From a checkpoint of a small rotation predictor.
Model: 40-pixel images, norm layernorm, moe top_k, num experts 16.
Data: trained on rendered landscapes of hills, water and sky, 145000 training examples, 16.3 epochs.
Rows from block 3 of a small rotation predictor, named by matrix and row number. Rows with one number within an expert belong to one neuron, the router's apart. Each number is 128 + 24 x the weight over its row's rms, rounded and kept within 0 to 255. All counts start at 0. Numbers have three digits each. After the name is the row's rms in percent of the matrix's.
Before each expert's rows are labels from the 100 images, of 14976, where the router gives the expert most weight on average: "responds to" is what is common among them. Only what is clearly more common there than usual is listed. The data: rendered landscapes of hills, water and sky.
# router: router (model.blocks.3.mlp.router.weight, 16x256, trained with AdamW), inputs 0-63
# up: expert up (model.blocks.3.mlp.up, 16x256x256), inputs 0-63
# down: expert down (model.blocks.3.mlp.down, 16x256x256, transposed), outputs 0-63

# expert 9
responds to: high relief
router.9 092:108119142128140152118126155096113093111111117214110099129110102108140126104153112093147122136116135172134149110133107143096134149106091110143082147140110130114140146110176113085126114138130099
up.0 067:052080162109120144166117095120127124105140122170156124130118128130128137133121056151133123128127118141119137107109071132129166122126122085145104123129075111152077177103126126119147076114138126
down.0 071:142152117127142130090140132124105100143126151143138085113092129139142122141103144118133101171166144147132109138143170117118103108115127128110133101137132149075150099125123117140132131135142149
up.1 023:150129011122121133121126121139129107169101130122101155111106141144124067203109180137119109142125127136127123147123161130128109116119123156127120118133114153104112121163086140160145142137124150
down.1 029:112115173117158116131105115124113174066159087178126128148175152111081163120187105122100155096100144091131123112115136123138149149117126089156137122115120111123123142122123142113098134114150094
up.2 005:127145155114141139191101125118152136078074122105098127144174129147104181096174122140094141140122117111136097098092153157134142118127155135134163151126146084084149090122156141133117106119135154
down.2 007:113141120079116133153092128096122152100132163223110105163123161107124094107143152148149175135133147165142144148108155119142151119125116110143156120121092153179147146173139102095101132110116133
up.3 086:135106204129128141133111098129134138123144138157135112129120130101120155189127065126134121127080118127126124135150159128133131130140132090102130136115136106101116151101118129135129154124126119
down.3 081:142173108121118147114137141127151134156093103188122133122083131167125142115112141113149109154204102178117125102144097152124117089137144172156129181118141148077145064118156120154163119141107144
up.4 165:130128093118116117116130112132133102156126129100142128130119125126137068164127051145141124125149151154128150152158178143126080124143132192110122132130128147134083143126095122159113125130133133
down.4 135:114086164151135126152126131128101103126149062224135103120152118139135182087134162113090123123107173088135092106096102083120131139110102064149129122166151145106143100130139179077123130129134129
up.5 006:160161149140143093159100131085152121143109153135127167138152136164123176129160074130107116115101121102137115119145126173145101146139135142101132133149145110132125056089105141174142110132117153
down.5 008:117119126121106156133122147133083162085107139172109133146097143084142081139114175130167155130124119176159149120097137102113154110095145132146138161139137108156147137157149117084169170109097098
up.6 057:093082112110141152086121125123120121147139124143119110128126138094131168117128162094137124145115082119120129137095128116133146126105125105157101095131108165130128143117090126115098070125133142
down.6 063:131089134149148084153139115127147075099094127075135165146132078151190103125148113142073120083115142118184124130147117168117126142142131144129137185142138103122133107127129131125121140130131114
up.7 119:130110027138112090121137138127129077140138128138148111124113111113138079192116139114141107124117127154123153157151114103117094129150129193126121129122136111128099164128118130172118105138133127
down.7 157:119108183122154153148131115130122150119127085158126149140146201144049152079128118140096147173112161121128102093124128134152138123085077090144140143149122154133125126125136130088116135115124142
up.8 006:161159145139107122157130118134143148127103112125126136166121134135142151124146112124092121136127118111153110135130173148111082136131145159136153116126101094112085158156143159153105164127121111
down.8 009:124140127102125130121099155125106156109111165134122135164125156136145123117138162138130169152143116173131111159117147134142170114105101134103131113111135165165163127121105128094135147138102144
up.9 236:144087118137140130152120113123146124114135141149119121129134124111124120205131074114132127122103150144134139152152125144128138137135128111113130140125180114074095099089132128142126145132116113
down.9 231:117182148118079169119116139133125151171141072204129109131083154110111168118108141108169111157160095150081116077116116104143124101121155103145122153124078136121152138128137124137159145134141150

# expert 3
responds to: clouds; overcast; fog; snowy peaks
router.3 085:122148142100130130113126146104097063120095117204113126126108105128158150086148097110152109134107137175121143123113124160094124145115105129160090129139109122119126136116156103123148089124138117
up.0 039:078122075123111137135127141148128146132134127146100135126093130129129095162127137146129124132139142156122100108124117117126139123138130137168128110129057096140135173136105138121143122134130135
down.0 049:157137129126164132117146137142128088187107124125142154140084141120133097125089107140132092180124133185171104166129153140131122098118107161099124147106170153072129089101131135159159122133118175
up.1 109:129094155109125093122119126118146073147117135145130128128108126177124123144123000121116116124152109138131141136164145136127132124134122191087121142126163118051133122087137118133127119121120122
down.1 113:130156110136096169141139114118097172122111092189103121128115137108080145147130192112180140141131140159097097130123082117122122111133145115175141123125099135196112123168135127144148129128154117
up.2 087:119119156121134150122128123116128069118137135151149113125140117116137121121128161122133129138122125114126160154144101152126112122125123117148119108126129159124094128150113120119089097123134126
down.2 101:117131120132116154127125124127105102125136117121137135132163084138255144128095141114138115174115140078117175113126093135129114141116137110132121116136109143129121123112125145125107123139156137
up.3 131:127116154115138156122130138116127077118137131159136118126132123119132114123127150116129138144121134117124155158133121148129114125119120105147113118131125166135122134146109120108097095124134127
down.3 157:114129107131107144127122123131108087130133128115134139129141070147255142135097137109129106165112134097111172118131093139124114132131149117124117109139105135130121124117127138132120119142155139
up.4 093:130184098125123116144112134133133137189140135142136150129113134111120112100133135182125117124130063124130111127148127164131138134137133167091140138117092091124119152110118119144116137131134133
down.4 073:113118133129103113108149161133155099182148136156124151121053122163152160131083125122130110151139109161105085122118160114130122095140134121102114129135100145079158098119139148123166134145089153
up.5 085:108207050120106102137138165142119103164136129142107148125081122132133100168124111151145109115111096165117111114137110118118090125157137115126135146122061070117137161156118123161160126139132136
down.5 095:123071169119148144142114128120143131162142135198123126119130180111036155079122128119081135146124107129125059122108119122150159122115094149138121108124149149146133149120132162081145132125123153
up.6 041:138125150126134153107140147119123119119133122147137108124133136111127142112126119126141136136121135122123132148114131124126108130118128083148112115131100166124144140151102123101120102115136128
down.6 037:099083103116108108131100119141123070156142157096134153139116052153255136137112140103092098132114126112126141111139096154123128124149158148099118110132127121131131116092130128141128110144141150
up.7 095:132154025125126091155142168109145057157113129138123144129122119166128174051129030120131127114108096157129132135142112150124108125139127164103118157128148101076138088139138119118161101136124126
down.7 092:107133185118108146117113121143118170107144159201122105131129174119035132136135195119117150142140119098086106088100147097132156123106113122149129112116097130153133169109135138091111162119161102
up.8 078:113103123121120100127133142114129102113112122128123118133135121112137120111129092111127139126143110147128141127144141127125102127127122071120141155129123166171168126152130114149147124113130124
down.8 075:114118082136082168135131133151152102175127123194115106122087089119212163115095140122163103136112102147092143113121109131130127104156168122130125125132122111152114107142133133162167146144117155
up.9 058:139097132145130100156124139122136119101136136132135123128121129103126098148128155114119126120127139116132120148157148140132104125139128187154127135119142139156135104124117122120090116140122118
down.9 048:131187106132102150113157140126162144150152117176120119133084122173147151126104089128198118137147138170118149135145117159123128130125141122110128177121114111072128097138152130127153145128124128

# expert 7
responds to: night; snowy peaks
router.7 104:100147158128145124145122144109111115133113118217095147133116102133145145083152117115144107139108111143130144091121101150092145154104103101134092175138106100114134101083174111106126092136122088
up.25 187:109147141103107123189122102133118131086144125167134138128119134114134085174121114172128123136140163123124130111094079130127121128134125064140118130124051130140057162186099128126134141116129123
down.25 190:118101121121144128098116131112132109177130135131129100116097151156068121123109163097121109152171137155138109122138153119127141113113098136101122105142142152087151082122158143141156120123115152
up.26 006:146165075121100157143118159147120132131142106091137098123131097098152061184108101182114125129145136136117136117155147145151152135150143152136156143122072108105099206137131140107118149134142137
down.26 009:124092118149163112121118109108143100138124125096155124129166092133196171118120155083073099138117126065145139142130084139125127134145096115095100121148188149120108090118118151178142126136099133
up.27 150:132134185133118122129127135127126125104133136158117122127125128122128160199124077110126125133102170116127117137146111119128095131138128107134120127132102098102102093134101131121116124143122120
down.27 146:119138139118102141113129130150137132174132081145126123134095147115070110109134167120140104140157081158123123107129108147136134105125135154139124146120137153117108130095152136146145103131169162
up.28 137:114123247134140117147117105116113148128129132152137137130132140120131119080134183156118134141153114091140122124145093150129124131108117145135122121133155165206104066094122121100096094120121127
down.28 135:123115169115170164147121124121123175077123117165122133130183182114082130123139127117128161165124155076128163119115122137133139160087083111138133136134135146128119147132132124083092136113123105
up.29 077:115112231123132135142118097119112153122131132161135134131135143105131113088134178154120140144152141093140126109153101148130121129104114130132123123135142175185095074121111122100101106116120128
down.29 080:127122170129177156151132123117129168078117127124124146132188195122073129114127125126115161166120150099134151123120126139138138155090068112138135143137133148139121134135136121086086120108122112
up.30 117:162113150118132167128120104130142128200114134137129143129113142137120136111124051171114112144145080136130109127177118150134153128121124174105136122126168133086091126087133124146147116128124157
down.30 146:107131082146090115129135128121108135097145113178132098114153083113230134144157172105131141100127153074128147096112129093106122142123156088160118114149099130170129128165123151104113141130139095
up.31 056:068078073086125112132107090120129144088129127150124122126127137143133124145117131127126122133163168127122120075101128103130161121133124096120106115131043136108138151130130129125162120112121132
down.31 072:156134140128140126136134126121114099114116149090129117119110125107130077135122155142108128121143127149165135144149130133113114133124119159135138142126159126119106122144121123123120133130135126
up.32 040:070073072087122136130112086126129135090131127149113115130135135131138139139121134112131126135159191128123143062089151105128142127121124120120110117131056140088099129152136135120160148114120129
down.32 047:170137125129145107141139128116117107121109162105136136120113148111063087130136148147090146114130125152175106170150151143115116120124099149135144152126153131151119117152120101127118131124122125
up.33 054:112102215118130127137119091121115147110128129157130129129137141111138127094130185153121135145150150097137133100141122146129110132109115117120122119136132164168077059120123124110102119121120126
down.33 053:126133161130177160146132128116132166084115134118124141125169200121038120123136129128112165161133144116133145122130137142133141146091064121137136147132131145139124138133135119090088122109116117
up.34 045:140148106135100175127116139152144155190122140130136118132105134086126128195123134142127091132145096126119128096124151127130139125138142116117123134104135114058060152083107139179139144136129150
down.34 050:136054067156124084138149117105124072125133113142137126136089063141169141106106130119131110093099174150139085162130113111104126120155136134118125107137154124145153114149119124125160125137120130

# expert 0
responds to: noon; high relief; dark volcanic rock
router.0 111:114157165121136131142125135101124130107113123193106148130110097155137159058139120106147123135116125136121149094127087170103137173106107120144116163144120107094140095097180118115123105139127075
up.25 053:100074108111113162111114092147138119125122132126106115132138145129133075178124117129122117133160185136126132079127177094139146123125140162124133147131088127111100121110149138117130203130121138
down.25 060:144161075139191106131147144100135108123127151058150157113136166101017103141141163123126145124145106157190131174151138134110119134129069141108118132122175146133124098122119093139124076126135137
up.26 146:147149076140129102127142117101114093145108122141130145125123130128128153031127140119124120119138177151137118137107118111122114123121116154159105120130115130106145066156127128096173123128124126
down.26 147:130109138117147095128106130066149145128122196202145110131164124118117140106155121104132143084111109078123170105136156151111138160136134103090130108152118109140149125100120107117107121117138106
up.28 060:131119085097129109118117095101098163092128126143159106132135126139128138111133159143125138134169174102128119085181121115124121130116121029058146093135086155119148072179122118103138140095130118
down.28 076:134150145136119147131132153149127107144111130096121140112127137108141060152115138151115108125144082163143155125120132153134135141140121182140130182089129116148108170109149127133133104138151146
up.29 053:107124230132137111140111127115099169121130132138133124136141148120128118090141183133120140139152082099129104129135088146133119126102117109123117119141135161204130095117134116085101083110128124
down.29 059:129113172123177194133132122144121149104125090190120133130145188090115134125087130120121137200113125134113129135123118136149141128095091112136126128120152161120098154146120133102118143124126149
up.30 067:113117083128133068138129145100124122076116126150107136128117120150134144072130122117124141107156147144133128130127134120115122124134120160134118128132125107113158086141131113091156104118121102
down.30 076:139130105133132075137123125109128143095130122174141133138150100137124145120183082128141143043121137081132130120124144130107116161146146094118135128135120077112126130127139123141092116125137081
up.31 011:136084126115130125125104079113099140097125137145147119118144119149123086149127194100125120126144191085138141112164148098126125131123120066088149118140096144159126101148127112124113176118129120
down.31 011:110176122132142154133155155151141110159117140055108145117095150124068102148116088151127099123164092204149108137135148171141135125137113173150122145097142116094108150127127103128167090133142158
up.32 045:162180049117130116141152125118121136132109126137123155130111130115127194079128115136138124125101145175129113128156086133127122129123127077114123124130134102064128074180104118134185117120127137
down.32 046:120116140129131106117102138126126132111137169128140097118185112116195078150141144137116138113151085067130208095119155129126133156124125143124141146121108131156140168096159131121087130125141101
up.33 172:127070095120139048112127149106136112088127134153099128125132123147127128097132102116128139112153123125135124146139124119122118128123118208101125124126166099091164089108133124088130119126112104
down.33 189:121117100137121070140141112110124133087132077151135135135147113137112158114191122115133145060130153103126119127122140104101114146145142097140135142140109112145134114140129124138118124120140079
up.35 039:145109126091135094165113110093113132112119130166132154130127137101131086112122115163110135130163162146134127116115187102124152127104108103113118107122088148118139138154126120076159114103129123
down.35 054:140125106149133122140144131109137114132114112042140135113147107140159126124130122126123116120103131124128134125136118150120112133148133128125118133156123112138111100149130128149127109136138134
up.36 077:121164141102110154129112072130121161099123126140117115135132130126132116160123061154129114128139204100124138082136180112130141120132142071101125143132096074109100134126131133154132175124131130
down.36 067:106128087123173129117151147116136087117136126108147164113161137118092092129149146123105152127150082134193137178151127158109133151118076139110125117130179159119129129107119101132106071125143134